config.toml
train_examples = 39062
time_shift_ms = 100
n_mels = 40
spec_augment = false
tokenizer = "char"
depths = [10]
kernel_size = 5
init = "orthogonal"
shampoo_beta = 0.99
ema_decay = 0.999
epochs = 149.4
lr_schedule = "linear"
Rows from block 2, named by matrix and row number. Rows with one number belong to one channel. Each number is 128 + 32 x the weight over its row's rms, rounded and kept within 0 to 255. All counts start at 0. Numbers have three digits each. After the name is the row's rms in percent of the matrix's.
# filt: filter width-5 conv, dilation 4 (model.blocks.2.filt.weight, 128x128x5), inputs 48-63, a 5 kernel for each
# gate: gate width-5 conv, dilation 4 (model.blocks.2.gate.weight, 128x128x5), inputs 48-63, a 5 kernel for each
filt.10 103:099172120098139134104096091101089139043146077089134125162126075147195092101148149149154117119175101097080184127154085114136170129180162130124092159079110106088167152166109101128110068079131112178083110136158146110153088153133097119152100174
gate.10 103:093103103097076123116149105147090121137076129092154181140188100103066196152116150115090163082149125146147131132165131106150159146092132126063123148116098132107137176145055098116112118149033119122150117083165140106119149178131144174169148136
filt.11 102:110172093127154047134142116150157102096109124093084149091071154108138119114136124151104130138114136152148185135150156148116101132117168122179103055075112146140100125086153122141103143081124113099142111081074166107138099144111139140097139117
gate.11 100:110190147073115149129063117183164140156088049150119111128092127159042124152101153097172161112129202117122123182186128159149060179187157108087158131146096133134130172144147077200100129133071113121100109183187102166143124111063067187127172081
filt.12 097:178146081204095085105115116146104107131127101106126140134126145136143166087119208145147078119108166166113128166116097132149142124131113141065170097137140141109131137093130138131160136075070146134143117099086108104121076115135143092118175114
gate.12 101:117140125142070082154165108102132135114141164142150139127118134106176075159145105163153140125126141166112116080190167144097111122100138187059050111066125162165157154113127089104166160085151145150171150165145081102156142135127127196109128133
filt.13 101:130124120125069101132076073137076109098068169135158128114126124102132102095142132137132125095091161087149113139152126155138113097120162065097160093154154149091138118093154095154090139148108171128102121127114116088102086180180152124136108171
gate.13 100:120107127153104139085109121092171109114130130164191076082081111070187139102190112130159114157204143122099120096133115103106129158118125134174141139112185163118114089208098174120111135172139139103131103129157166183173089121112142100055049109
filt.14 101:108100095170140136169162144181121129116112136156149220130102112132114161110137164161150088105062122131154145142142186111147099105151130137113159134134138145144048119127157025111160116102086083129120121085072192180137091152128163110087113124
gate.14 111:058167095102171101116164071209130205159175116172112124120113105163129131123091134074099111143079135133173075122156163148160107128125203152144105134129126115094223148092104135084123159161189132115124133161135170121136106131137110155123149092
filt.15 102:123061100129105174115128144143145139075184152154153119156127152095121136077098097117097044071124142139146114139144144115140161090136132108114118156113120116114120122190131131056112088121092141123119088130149151082119151158151124112131190153
gate.15 101:129131180159131146120108120119125119173175164134125093084113136128146127118092175135142089145112097098168159159103130126067131112064133146112157081156068172094155137124135226086174130129102129214158139221079154108096178121177135125087111125
filt.16 113:176134180130079113118107108146186133135161098137132073129114169162132085074127128106136130129113189141100135056076142180176112068135142146099134168180136081147116097089117186151078129167068148091102115119105149169083158088168171150099091180
gate.16 101:106152093083103123136136095135162138111114122106147156128142156078108126040113115078098113198142111123122168175131150124072082166123165072191123112092113159172118111082103147141096131070107095117134129183077137109189116087145179134138095143
filt.17 091:105100184169185118172174204147117090133070129129180148155175115092101142118111081168158177119130208101108177156120155117129089179092121144158139111157091084089094155132155172143119195145122104141146145101134137156170144147129106156165079123
gate.17 090:156141072135127124105115164166172086092141169113127124127150136136124165181044088103150176140103124074137145117141063188102123100166138106175151184185128096109080151136055084101166023145121163091113117137176202125168048116080082150080107102
filt.18 102:121109103159089158103129113127179164146128165125181180175093137099230117124095070051097130155172190114082069163113119151128151142096182130157110117119108141178144102181103197076131167120150215125119165131156180130157118101098070139185127156
gate.18 103:145131163115130083092156119100169053094082108134078141094123128188196116138112130088156129111162095137144191142135146107091097127128114140080088144105107100166199170107151181124140107142139182126122113138136108171129134076128065113100216147
filt.19 099:162149073108170182113121075126103195090138116086113163102130106125130111078146133105125186097150145111095113129083122133140152117101163085112133120113134121107167143081121090134175198173094134083187050202123143088095074114094172068137101083
gate.19 096:101118204121107131167100080143115121156104127098150133097143151088159090105086101151109199108157168126136157134090058136161135119185147100176125132109088154125111124198122109126152135134214144131132132185137178138129088150155133108132055132
filt.20 105:125152117131137145147106164124073076188118163151147092124153124110167183150139073169066123088160139209084100150135120172163113095090139072169124125071116096132117035114085147179189150163155107092143103133109115179138077114112149090103095091
gate.20 105:113114125103108154135129072095100078150151132165109068050118132110140132058113155128169128150131074123125156155156126150157179136184139178145145152136115133139207134160122178118170116162103099156192140126155119100077140103151152122115135196
filt.21 103:120126202116110114136094206191068149102143112172106066105172132129118146177146116123174090173125152160161123131088082147086112033153156068110085195184134095178165148089159068180172133175164142141116118190112083112101099152140084113156094151
gate.21 103:152110091124116163083111137171169060158125144097136127113178118130106057092138103128098093053120140171080137131126126085138178123113189201125123116074102225156179128177120165124137146132137128094154124103152137126130182148120099149122110122
filt.22 101:142142121101145113067115169158143170069141100130166161174138130138122154089078179147162165094159119104121171196120149141122153176082113130091169177194170132087197127116140106114115085136184146121083127129142139147097136158051137143202162152
gate.22 100:149130119084165194184156112142087123082134127126080108112081136144094169140134110140093164122126131113145120143138093128164167130086092170074141146142123100148082108096190156128130107113101147133109134147121116139154051134108219112121127191
filt.23 100:158114138067106189089129116124137058100062076104164104119141104128125132104176090131159164154126115120116146204118159123110196168106160128132129134127129153086127158158126120134143055110054116185186101209103100135145127155057107115108138154
gate.23 096:126120113110123124087138115096173125133160065143101140154111088179122136105119140183162116159126121137169151113124115133132109146140179131126140083112105131108140127105186042148116123123177128165179168133103105133099116164091144143131137123
filt.24 091:122139102166141150151105141147147141182167193087136119110185156093097150160094163172072124111114125146156071115182134153128122112147155117129099162167161173098111155136149118061151090096139132110147182163062102166156114166193112220139142104
gate.24 093:159167146139066176179146075190142124141161132117070103136110152110178149129104111111127152088125110139119169075133169097125127113147136136136125136109106067147054126126102076108073189090126120133124090136104115159137065106042088132156116145
filt.25 101:108112111098140135160141142163099124116088147110121122065132072160097126173164170132125124159122112132136146143098143135066100119145148149144151149151151120101089119113152115121133049153161151087130200191158178143111165119146091127084111115
gate.25 099:113171080139205108147080198135151185093169122129195063150103154099115052109108099111165128096150086139130112146120074151105092171132143199113086116138091115107072171107141114114136132144150106089175137139141107104156135118132168152136156088
filt.26 103:077076139158083152101076130118130107168079113125137063167114127105146134080115130160164129115180100121152132099146092125122175160156091140051110067095178141161149104173144145160102165073116132144156112122123163085180163193168189116121118161
gate.26 096:110163091108088121131105120101120158067158158103157083159118137069197127126125128093132111098143121142163120171073093116144125078156088122106184134095110101112145140086111120111069111125128127086097157184133088145095073138184152190114137095
filt.27 096:081103117136131177087090130127135129117083114135086141170147162124102135126145062119093100118135142128074104107111090124153088099151139140171089164109123158089094069151147121181094178190175078123131114116113154125063138111129121124090059133
gate.27 093:108122100066107183140113103164140162169112111137151162144111150158164143136145121121122096099132142145137128158149084154122125096176196131135184135182088081139157155151147140168125144079168110142119133167138113057095093158122127113120154158
filt.28 093:140088155156152080123140098161104064176113151074123114073155113126158107143181110089115119135166123132152185127171106169136080160165087088142110124165139068148099158109127118122135097102076168108120123104125163050144134091107162094187121079
gate.28 094:122144099150091130102180160136135143129220163166114131130149104138153089150068055100164114067174065126181147074166088161126127167097101173116117117205154115131171091198104107096144086111119148164114154182119143189084122122150099124139184135
filt.29 106:097118164174111175110183130143120133129154131056110114114142115151180141099144086122088155108099156207114151154094120094117168188119160143153093044146126115155052105113151129151171059122132073160148164133124106149163125205169123118108090139
gate.29 104:083145098101077092115138178115087076133122178116129113095138156121100145158124131090122093156181127139111122157127119049114143144132160107153166138149133102130104092114093133124145151137117119110138149188153154060067142127145168177132171063
filt.30 104:102136177101172156116155152088152062166130166099058095129176096168177108090126105143100197095128118127121162128165194164162115105110143122142140184129113141217135118081169115133128110164103162126102161117153116156117178083118155101135072137
gate.30 096:114157118108118139137127135134099084105156153190131073115175150168122076091155144106097131149133169135115102129122155157171149072140096116131084111085181102103109191142086123057161077069073091157110076119113131088180145115108101125029074132
filt.31 102:107097090094154137156149102102135139133099150113108049122151131113127122176158123081089133112123204172144133211092087096116124121178102130158086125152146163119174136137108139149106105150122139122096090160085155134148102091091156094117131120
gate.31 095:063143143077095177159111099183158170087165117120097147222102169148136162163117082097116181151171154169120120117041094152142149125120117106152163179107091097159126131090094078139159158109133186166176204153088145064121171149078144099146201106
filt.32 097:088085119113101139128167131142069255131091103117101169181146130144117126130131136073108127158121157096136153119120093140199101103181104085138120108100145123149096143170133111066149125122164114182119110225066123119151185115178120090135141142
gate.32 097:160053112091146174089151111166109171127100083156128133103124173108104148114081165073127136128168076095085177169149178144126085119137185143131191137131104113134135179110116199179103110121122178110176174138158163204150198131050089122146122098
filt.33 103:140103054143170152150139160130150099135133104121126085138081161121165159173139113095176153091133151142086081116159156117165090080170151207127146105132113206161118103142172097178132208148157149099175131149118116108098111092118126150156199118
gate.33 099:098120115136139153105122117171149176137142135068102135094096119190049213082135131192099082077163073145155170128127091104118172128107134116094120147187159141114097152130200119131133128111082133105074116123112110099114171069094129120084082148
filt.34 104:152096106124118162140099190125137136154104125150104074141118078165176127146128148118122099110102169124084110144127135124122162077156133115181122133127172144159160129147124117154225127144073183182118153080120166120127154141141163133088177121
gate.34 109:109113187148111134053126116112125178169117084130112155064117122100110097123111159103148145124138192180152063103162105135136158162206086090083167133171119127141109124117158107172171100120103117134072163151166195127097201073123140104151128145
filt.35 106:096090178113125109158104179097086168194076112095096124136118133100169133184124112102156145091136165161085124136129095105065097144102093122113146196099075188121144115158095123197148160160143164118102136087178140124093114136169122173128186102
gate.35 116:100092157130129145106134171149112184163110141145113098050145155139132117157095104051106191119137188120127100241138082080048109156160109119093077089093127081083161101121134111092152122093116171082094086121128130118094140153117126099115135110
filt.36 098:151122163145134103127133195111145128156109083113113094134127154134124133131204137145182116093187096125155135146182164097164157171131084158103158146135162160121143185138090165161157166160102146087110137199133117154132128110125127139156168131
gate.36 102:133165089127099180070112099100099133118189110132148137143087129119134177147108114161166139133094156134127119137115137132157123167107156096141144118090099079119150149138116124128167137108147164109096118117123135161209123096145066148099131140
filt.37 101:155163139169142104062121113133112133136171102053158124149153055071138088149114131157185128158115104148122127191165112094061140186121137080140096143166137135081129114105147180153105105122136107169098085106144083067129146169107097062122129152
gate.37 095:076130102108147160103116076143129163142077085090139132161177110120157180109126075092118119106137107094092152166154125152153141162186148109174128100055134152119160062142106163185113150169086161103155121122152081156137091104175106131153071115
filt.38 099:137096171135083165176168125116194108076125113094103122145133123032137170124138138092102131127147102103136095113139145119109156157127134188109121176109128172091045134086113096126130104145175141156142124160168164121147061029084132148138152137
gate.38 108:207144072105136123186099198126086111185085143098187183142122191104095148113139142091108115147154166123137141118105127168247133126134136132108179121102107132121133136175165155075150145130145148136169175102117141183149134115171187117093090056
filt.39 097:133182095090147170111117113220170133151108122104124089082088180091096104130102149123174137105137156158142094104131165143116142142078119168114141160139099151122130153160098170161197115117131160100159123082148104131144162126170134103146120130
gate.39 100:123128152084081087076123125063180141118160135174166114158142167144132120164095166098164212139170159089159159114154057166126129067119140062127143124164161142122098087109190142125112170132171123168075157135121138099120128121174065087088104152
filt.40 102:091122088170130126116081147108146135105076096125163084069093154162122107180131097118112115149147112108160180138124106077145154143063180113146096113171139172104123162171124087162143108085092129135135091126143130159160086118158138116101101152
gate.40 104:156135092064125146169150081092121146134086138086118117094167110136102091145168077166183185140088096143176125157119114142134132092127185167123102124140127155109207147121055095073169135163093117092080114186093140158142131117157109087104142120
filt.41 100:135128175167125103147105187161080073113145154143098101173122080104159195191139112103125096128137234150088127116154123199117143106109183126156127120118093136092115127071078093110116106158158131092067151129079148079141152131147098109087143109
gate.41 106:136123066128102129120084174175106123163123130154141132162155121110105110119065150139141152181150127149144044108125172110134124122163200087122049173137110137163100050159143169101113082155164124189133144168114095155097117119108118163113158113
filt.42 101:159157192183107168105090085128168106150148098133119117135128135112126145123123158071090126088132140112080087182116168114121116101172115089139125149131145162052123155133156214095077056096118155102080158107118122126102127083141111083128121151
gate.42 102:085146130100068149058136148167084172120152150091111149110120112103125107103125140163079131137170168129119115175104136151186096130131147124167067074109164109198131100136150137050093147172144138139115110173110172152164135129116154154146109158
filt.43 098:162184161153092090139172086140126115122100149158109156100175114084111110197178119108136099115103157128089161095221139144092141203118157126097133119226193194104067112145175160127152027087088122119126096067117133148166131143165193148071129143
gate.43 098:148123074153076137133053163173131104161115142153124114102151107161064118125056082153066108087105156200144097181148093139103080091090089094150140136147134116135112127130129039169143131111099199162155156147141140113191163213080175074098155107
filt.44 094:165173147137122101146100139132140153125153063126127109195092120143155110115093116134131134105227120150155124148119057136143085197113142114180144168122148167145081159125165109052148176148145135118171091147182123164192059124112123148131135117
gate.44 097:106123056111101103156172176141130173134115103119156165090077180109133144075114154120040113107141163172123136122130151155161141108116132098163102106149169115125102109153157178168080169159127077138154192152136170147110104099159192150130168128
filt.45 098:098105119173054140087121108091094098071109170142152167112137113140190100107090142161111054118139141143136138132201139172116087109132119142133154130185149135211137110110113171139089122108159153095106124121142111113137117121157046087182107113
gate.45 096:151131088127075126064155142109102134115157061156136128105084162088162138179133165053083126118081190139177198154160115089135172131101129107139108170138111136080123124184139152174190163150174131174160123149140088162066144159142101154112125085
filt.46 093:151087105134092048112128142124087052158168148157102169141110139134175084106086152176168126196065098121080171050129145062180166120070137139086140099131097190173107119171144121101098102112170172096124161187108162096094167123141153097176137162
gate.46 096:177119157121152182126154087151171127055139158134119122152095135085125128142170136113080128087142134105141167080173165132136120122155144152147130089230104122141170130134144130158158142135131148099220146133127116129139141096134189158085193134
filt.47 101:138152135127124141177134149177164085154105179123132155156139072144096131055140125118139161132080168103149174081100098149120072115092134102051093093042108152190121148141164117100162098062173179078155098184160103179161093105092159087132134127
gate.47 097:141103123101125139143178181152117151099080124126138150114126104141105082131100122115129112103100132137144083113110157114162134072107129099084110115161162117126076152128144141077188155162121107184171112162169177096134090135148135094162131121
filt.48 101:191085153132100136083163165155197129131149103150124138120117100057103119141165151220108084158111090158124106142129127103117119138155107174157126144106154131169153183076140130122111085109117160092121104069094131145141075104143093143143129077
gate.48 107:138092126127201173090076132144132124147155140113165186121186100119122130097140115128123100184057076124134182208143127113193194112115114134178128100157116124118148101196165159115093169146132144169142122156191155124191101071101133124160096121
filt.49 095:149138151131092144101120113118128117133183153117157121113143093162106112110162138121099142128144077117145114115167139132150157073135112081061132111063136079096114139152134151134132085106099152125140136082093112068135087190101095155083111143
gate.49 097:119167166110106111049136090118177159101104092112136198145189146143213185150133132114156132145110124128140101181181091103163192122133129061098132071146124105127146187130173139152142172120159126180139102161103107138103089122140135105154143082
filt.50 099:180152129145130106135148122104131070123204130103101149071157089115144104096109121119115178124136072135135115147144130092130106094120133156173145176034095112121127064117112145118158109110120109070140158139151126177135126127133125182158118120
gate.50 101:131163123111152158112153174134150132128083146190139080145127139091141096064148116134174097113110123087103075165097164112119048161157133126133140157113134151122155097076102155116163155082166154130131191108148147147119167179162128166050157145
filt.51 098:223113152132151170090147137156075094117115182081096139085138096129114148093127111127149126111125140149136170166067103107108156177120151128159138084194100115155129101107154116144165106096176068171116156151109146104134134071091120141144140143
gate.51 093:125081104105087130176176089144106200149093101162143192124129145175099144143137180127084167192121210140099110129151179076123175127178148143164113238182122096125133170148057097173189107117121185119092138129207200124100062148148117151162119124
filt.52 097:128136136119174141100109131172142101140140114108093105165175109132107157125162147145051147133101095120142173161145093110159151119116154109113120156150102149096129115130133097153156168116071167140158165082160127132182117075089106173105155162
gate.52 099:086114105104134112149140067157118118122103131066138153162184159156140088138155101047128115150182170182161136086118108147126192175109082095144107090132134192094119116132071198086139138089161135108133124071139163159106077137115156125150169146
filt.53 094:164145103051157113122119139071138080167060117162131091096105119131139128097084116140094079185146096138127188154177120184127135139118164153132123112068147129126137095152103143077115115108137093195133197148150111136112082113173152159131097086
gate.53 101:071126105106136105159175094170130178156163135133101163133128103108109155092101148123146060116095157145163133159119103155129092107162176138087143137100113142175115117115131114118116114084160126226133164145100167116143158119127154145137154130
filt.54 094:092156117131195093109088122118203160158098132097097109134096167119148210148136186122102158092111151114074168135127076126105145144140114132160180131118184168120096105117086121143201128132092122167108145171166100123087160100181132099126155098
gate.54 089:150183121104132081150182079105196176147128123070133144123098121116139121159079128133190155127131141225120134125097135113131164097165086135107105136102115102135135161119159151162132142168067163099172109151128141091133105103135160127169153103
filt.55 102:108089101168073065132062101047115125099114141125125146107110150130117086118128158165141143166141095179140141061132137147121123133078065138170150140171166129151127087073156115189133164132142136099147089078149071101181107130083120117123145148
gate.55 095:125143111099095103198115176126186147166075153106101165144095111135112097128121147074105060133127130113153139152134066109160161157160142149107132064147107066129150088115085140165110158132101149164202173105092170196122035116127104165137184173
filt.56 106:139111146139130124119155025141154156044082129142079153110161134079128093114129150068092145139131156150108168147119118143104178140116105107122126163161144161124077115149146132111141133122174134040150162181111197167090140120130105130127176114
gate.56 112:136178126080127164130159178043099124142115112192178163080120113142130156138095133122116109143104053185192129138144094147100160157149132103109084100124112105160132142092098160075165134071110152142178088161119090056117114070179090108126139142
filt.57 098:091097077150121123109136109136123108135200112083126199106166117134100144159106142131078181136149126158186085157153116131146124103115120130136084137077166143082103097134169189151084150149201073189137159160101140215140068110116124069220129148
gate.57 096:129115097216084125117136125180157119199100137133141110103123098087100103120134066090132130128117158143162117127088067188079158138155124170128162167131168092125137114079103184155076181156121104126113031163090061142129170149106173092149118119
filt.58 094:134148138111113163188156148115100222147074112142150109151114128104101066146108128136140152194223115126058142131069063138108158147134081132160110150142083130043136171080109104101152176111136117171179133091125141181157150068134134091087181112
gate.58 096:132164168127107161101204122146101096255129135117102115062120158156123128111110142147157087123180149110109162149128175149107094108174099107140093098112080081178111116071117128149124088137191151170119184142070172076141103195158105075124150153
filt.59 098:072143071158149085139137130164073130127186037135108140121106168135120119141072105152145139125117135098187178206139184124077128129098179164178135113109074133172104120076148179128147078117111112128166145107103124095177131095086078175056124096
gate.59 098:125131085154179095153161071135187157108128159141135204167162139123118194149077107087203092102148116205137199177116149068148040130156135102146113177115151167150157114185052125108092051132099144108113095073073112097141111161109095110063133118
filt.60 106:138123130174161106068092066173161108163139170067110151120081139106144150092159079060154099092153087157072085188091074102120156171151177149122130106127119169151139093170117205143172119216095130124125107111152136145189144127127113158146153113
gate.60 098:133121109112117105168182100131082070169126133105119134109151172117143152134174145116139097104137127151130153083165068109215121056165129188120170083145131172104121177122131168143157126102084152158041146125080142092146111120096160191123158101
filt.61 102:161125173160144150111115076156174134156137136102078039137146174142166181103115160154124148068129129092105099107136140092126195154124108110109090181098119072142122136154140086096087107110146153155135082152182173176093130118187084076072181132
gate.61 098:078112090101100161112171156180179134099087134155092176133149086103143133081154124084110160141123188125088144169134102108140106182148138115152104169108156207139099123177122117127129088201105132167193126174184156106133088090107108102156094141
filt.62 094:129172141104093084170105151110127145143159146183122146092120186173125070110171117173158110121140161092161127145147125120158098143089128154155141141133200162147167132158170118047161149141135059125121111125096157057175133117086157131108112101
gate.62 090:105085143123138160163140239123167137138136162095093200134169135102163108074047155091158044144190177096068113133162134172131070111095127114140149124140107075068155123140083175094188088116175122110143103089101168076160143143153141164152140160
filt.63 097:091080110153133144078169076109072167187026210117179127110122148169191152154169114121092152112087092147098060140093125121132130132079119094088140217130081142124147065176180124092165107153127161151138090142102197112107210175116116224079107111
gate.63 096:140079182156167100085101115086118174178120089128131088130160151124120090167125104067120184178179162130107145170146150120145133102141104122138119177094087142138081093112109179203183138154155135086113151114142104093145149158030121112112121127
filt.64 106:109073128100099158099102151115145113091148132162080095184195162088193128086132089128127101132132087102143150152162128101101172103101117175114087143179137088172134162113047143122113147121065172175197191099153154173139081110160180133113132157
gate.64 105:168145164135168123111109147183092146088145140135126159138224145099103175146141148137098133099113144152138130145108166150120185117150176104106137083130133121181121147066140118135120111157050049125151107080130110147153114154080122095167133080
filt.65 105:085132147119120145107146129194145120112176190083122114176128141143101079138058115108104120130154176134106138176131108129174122117102154157095089121097112101113100098126079206078104109112144105096126090149140108153185159119099090163100141148
gate.65 110:080103167181090103086107093128057127093144108142097137148118114103080107112141128138118190131100144105106188080094060147109113157101129128086137097144167071167111087029068064135163180129181125161188152162168190105101173130099157110150124159
filt.66 099:131174104124093142105134041141119145179113135145015111068092119110084144152152095123126143158155149135162126105168139173139114160140087096111075114153143093153156128166153172052138142134145117102131111152179120075155119156151135149128148123
gate.66 101:144175126089129158103151210095173177131112116147142148141095103163142079120165124115114158207096171152089182126119110087069119116070169149101154156095128127095118105136156088141149086120148188125103148112208126159135102122162141122096162114
filt.67 107:061096156108182136125114079129074121122179066124155143118123180116127161111122095138117175130116171085157155156145130110167138073128130126110135116133096165151128112142128103103113171112120157102152118109123157104147207052148094147124159085
gate.67 102:170095135148134117144129117131145108104106160142162116142112174099100101148176148104084165119110103133120115116146110159038158122223124127156118175090123167101128153131181116105153131130086190160119114075144127078116157165134102091126194092
filt.68 107:124159110163157138115148108082130149113091135103129114161116139087115080118126116127143073091119085187132127081139144107132148113088131147131187107123164046134169066027185078088108146146064107149090153112062117155133106079158170137113128130
gate.68 112:084099172142168065190193068147135088121139151156104156124136139146138131139128165157127140144108188153109082103123134184157114163126055103058176125112204070112113168113097114109078118123151137141136169119111199077138144116084129163078159148
filt.69 096:109068114126120102131193174115118195109141152183106124111147066108123121112106077179149153133168111181089098107040154114143125114127118131166134172140107166145118160151183091080120134140101151142105112108153185118187086249121117163141097074
gate.69 104:170169104119098125071120120151142130125104141144142211100113101125127100099131103119120135106172115124119147192131115106163123102100130121117160135160132113165112149142140221191086072111144093131171099109114193169146090176118131129236120120
filt.70 103:069092155127121153112151110124156144135118140082142094150134118127110076140100137157148143074155152104171139153093116149123097077171167181136096127131112134019154150100103077143121162149175201131109099141088199157158094142162121137153077174
gate.70 102:127119160073171129081138126200160129136139139095097183150140129098083155115145136026150114129122109044154137147111102084162032128130116103130145130116157164111089138184108122128143100183171122095136159223133072136140152093095108118143155136
filt.71 099:118181143120137135138154179066153136147065053135107125151144183143058089139156111132112118125122153136180100122143161181199139180074120125136138133110165103121146107114179091148176137142182119138144140098087095118116170047123142151106157101
gate.71 095:148117124097168229148163124135157097153106168068137085077150133060184113093168141118124075136139076160078050140089174158085122142132113160057168142118169170133105163108120108067181098143109131171149135162097148123158141077150121139131148108
filt.72 100:087169175169163048070137156088109143151133164146104136130154123123076171094139128111200131104107118094101151152170181084118119133173124097141119111149175097076102106141116064164193153168157207148196117102116049127139116142134142178108150193
gate.72 096:082178136115111058094111131176071100172079187132125136147106092088194111125106056084139115105132171173129140173199187134108018110131128160116087101179084130087075165107167122128160149131107143181181101169166160137164126177118140143087102113
filt.73 096:147086131113128104123110116175148135144108072098102158126144128172144111151128106130141140146158128147087089056053094118118148111109131135140160106072106115146082107151112102144083112118119113155103060152147120151126177155095117094138163187
gate.73 089:148136145107159055124107156111028095165173127156120134163045097119085176125132092168124119123138141132144108120080079131094143162159108125106105117159134074127139166101091153125176060108173161101123203124126138115073078118187147109146161108
filt.74 100:128149203181139106128149155163167173155170128169161173179127142188137157135148089167156155092111068144153123144120098159133169115141158140093145249123093122150146158203096083123138168135114154127169098096182097109069156135123152160085145107
gate.74 098:121096098153133129127157096196162160096094119102163194138120127144093172117098069136129097165139157157136162172136166185077145125105131059158099104125084127140110133160043138090044190131129193102133150151140166175117162133163152120103125113
filt.75 098:156128138161123132125133117109155126110153109124171143137166144073223147105110156132149108135108120076125117080137117144089156095108171124107137081173161186105155084162114108180147138147150123167102146173161128159056058129125189170158157181
gate.75 096:116077095113152094163117088118187123138135128127054063113079157115149060179077098129122127118176101084115109159143079094154132175154100151132154135128127154134115116076176100084146169091165102125132169138154151190074115139113147164146141088
filt.76 096:157133148098148099194125131129128154168076146092097149090151085128179167171091138144118146180093123160112133128115139175175095102152155141154126086130069137068125157109128128147167110092164107088127147117142152128076120129146112174132127170
gate.76 099:152106111083103145146189128157116125193090134114112082150114133114153106126158130137128145110163164147108128155172103155134146106163066152159147142131037144125140075138128178113025102145058102132131097118113106162131170080092126105098139119
filt.77 091:120128093151108152134081082195108215144178138138112097158144147129131087155110066127137164134115127143106170141159137109157158098137104198122101124111137102173125096153151158132126128116139133185140086132170081140134105132168102180194104186
gate.77 093:144106074126095156106113136139160150131115146129093116164126161062100094140083096128164120148144105131121145124157210205098124106175115158145142166113151113091159148157109185137168147156090155092120098150120132198139128127160138150122069141
filt.78 097:119099156147104143147124087132102137080108155124101182075123118074142188108152094140155130171142098078106053104141146075183113165093175169112146098064105147155117089140124128107134128192133152103094115144093103161141118160107161135152118140
gate.78 103:094113152111101192089115166156132139163126074117108119101096088109113139086168171120111146146152117164125161150104150164148140154077155186129157093161124129108130102134144144121139143121144142113126131095066119116141114102113097140146133082
filt.79 103:089158115176079103127133093147112134127129150129136140108120097115157133042113105085132083115068158132119115124177106101079125132160131130128134133154129178139097160137089111125112122146124134140163059078146163126118162178165092159190114138
gate.79 104:081164153100132103131081144156109135117082109099176219086104159086102121126172138111137171116121136124125093149101137077074130141131097120145138105100098131116096106125165015147111197123173137137123144132122149158128129160140178088128169149
filt.80 096:194071214141116146115061126104129132209158087111110125122155141107162080155115108137152192149089148120132133113117131102128103092151108188080154151136092163156144101137103124133174120145113091056143129193082110120085108165137140092145152190
gate.80 099:096151212146156152135091102167145189124125139100112149108107106118153186195065152120179093109163255201154119145150125104160156146173211121191128125087060109131132132096108146151192133120124117134173173120035081096161095144097143104071131142
filt.81 109:160153086129146085165127112110076072186141116164151066145137104096131092125124089167208126111145158114178107167071113147160106127098177134090119169124097163103140150134119142072089159087106128154112159131147154127068105113132161132029185066
gate.81 103:147150160115082147101135102069114145162124141134150137050163080138156059173136149073155160107179212126098127138056103123126103137080158114126142120130140136136174115029131079075144101099126084089136123151110082145123085121054102108210108113
filt.82 101:130096156128174160093092127118086115117089119141128136087094127183137141091101109148072128110151124095138136125070147150109184151179104133092073137077155164141124117080200108142116085146186168123123102116165104182103143157127143162062122148
gate.82 099:103152128155171143145114142098088106111160093174132158128108111099091057146144141135149141154168155141128131167121134150192167182091169133173190173144123169164152099153111131149063174126118136078086126144183121138131146127123138133138173102
filt.83 099:204106098084090148118082077103111164150116127164217141139200188146158154144188193052109056113113094127143145114102135182123119072119115133096100108160102152132118144094129131110143148080087109141122075097182105152114082191116107127129093089
gate.83 094:087143099133132120112179145183171131132056172071128112183118096188090123088136150069092108066131087208166148178113154131133094144119166124185117112144094111146159152125108123139177090131153170168136086188062162118183158149154096138152104041
filt.84 104:169169156143120109089065146193108142177172132171078105086147144114164147110218189114078135109146159122097159165148123192140141103111104113110131152132140058124177093165121142134142194126085154156125113138104080082118150060134150150152053120
gate.84 103:142140108170110164080110113073142130102128123202145098089125146129113147158147129132168141076176151141079144191152215139132110147114096087112129153173131207153099083146170128212093085143125104141068141127138147134108097101152124140126123092
filt.85 101:140077172139122095150151134096155148104125088116081095125151085152113150130143120049103190134124151143155118195171139127105114088116208119171148144085090152144104170111113171121098182198067160150120123176137135164142150090090129095101117133
gate.85 103:102129149150160144118134131132170063085142095087102081143132138044117182138170127131117080126129191132134158115111129185110154136118159085133083161155130176115115128121075136129127126161138081109146142135074131108129169133127156146147125071
filt.86 092:140166105130108107134117150103137181149169103132153159146173145205115104160069117113124064111141169096107155075100154178158157156149139150106145124177199097077183141096134119157117175107152116106127080143099177099104152086158051129148168123
gate.86 096:148137106094108136134149159096087170110151120130113117120147109108115138096103137102129108089085063108106139111156129140153120094132148119089153120145139142107125155178174168164155072071105097188129134134094104144100138115193121124150164132
filt.87 099:159176117162089102095134148181092091158167124123110113155108120119107166170124125073118141090122092161128151101147146155128134153149137137106128192091092118136145079120089102132166104099158108132127106117125097128159118140078140160143129109
gate.87 095:113166174137145150118155141079161125152134159100127092107129120103126133099194171059147090128134191090169110181100157144158081155149156140062141193131083144144095115138154068027129077108151083144116139102129115114173195194111070098133133142
filt.88 102:152160115091089087185115163108137113102161119139191162103146123119140181120047118141153115141106129103122177129133165163067099114130131164143150122101122164155064111124108119106141105157165122137081183120098123123144089110137116138218107130
gate.88 095:112063163152128103104144185117158153156186098076107222145155124086119071062078104136121085128154143127175084139094158068150104124139149136137087104111070152169156139118118167137151118105101131129125119160188137156158158117141069147111152135
filt.89 104:136149154209109148105193089101137125136159094156124145153088138100123212165106169061143127089134175103084099173193114186109129120141153181132131161106139086102122129106112166179128101122072112180086129128144109128101157134116194094176195143
gate.89 100:109072155099144149122189063162118107128177081162183156178126099152111132081132122066164124096162134105140116137087066090180216163112116138126175174158143135114074182157102148100128126129133098127155096148141171196128167119141127106114178132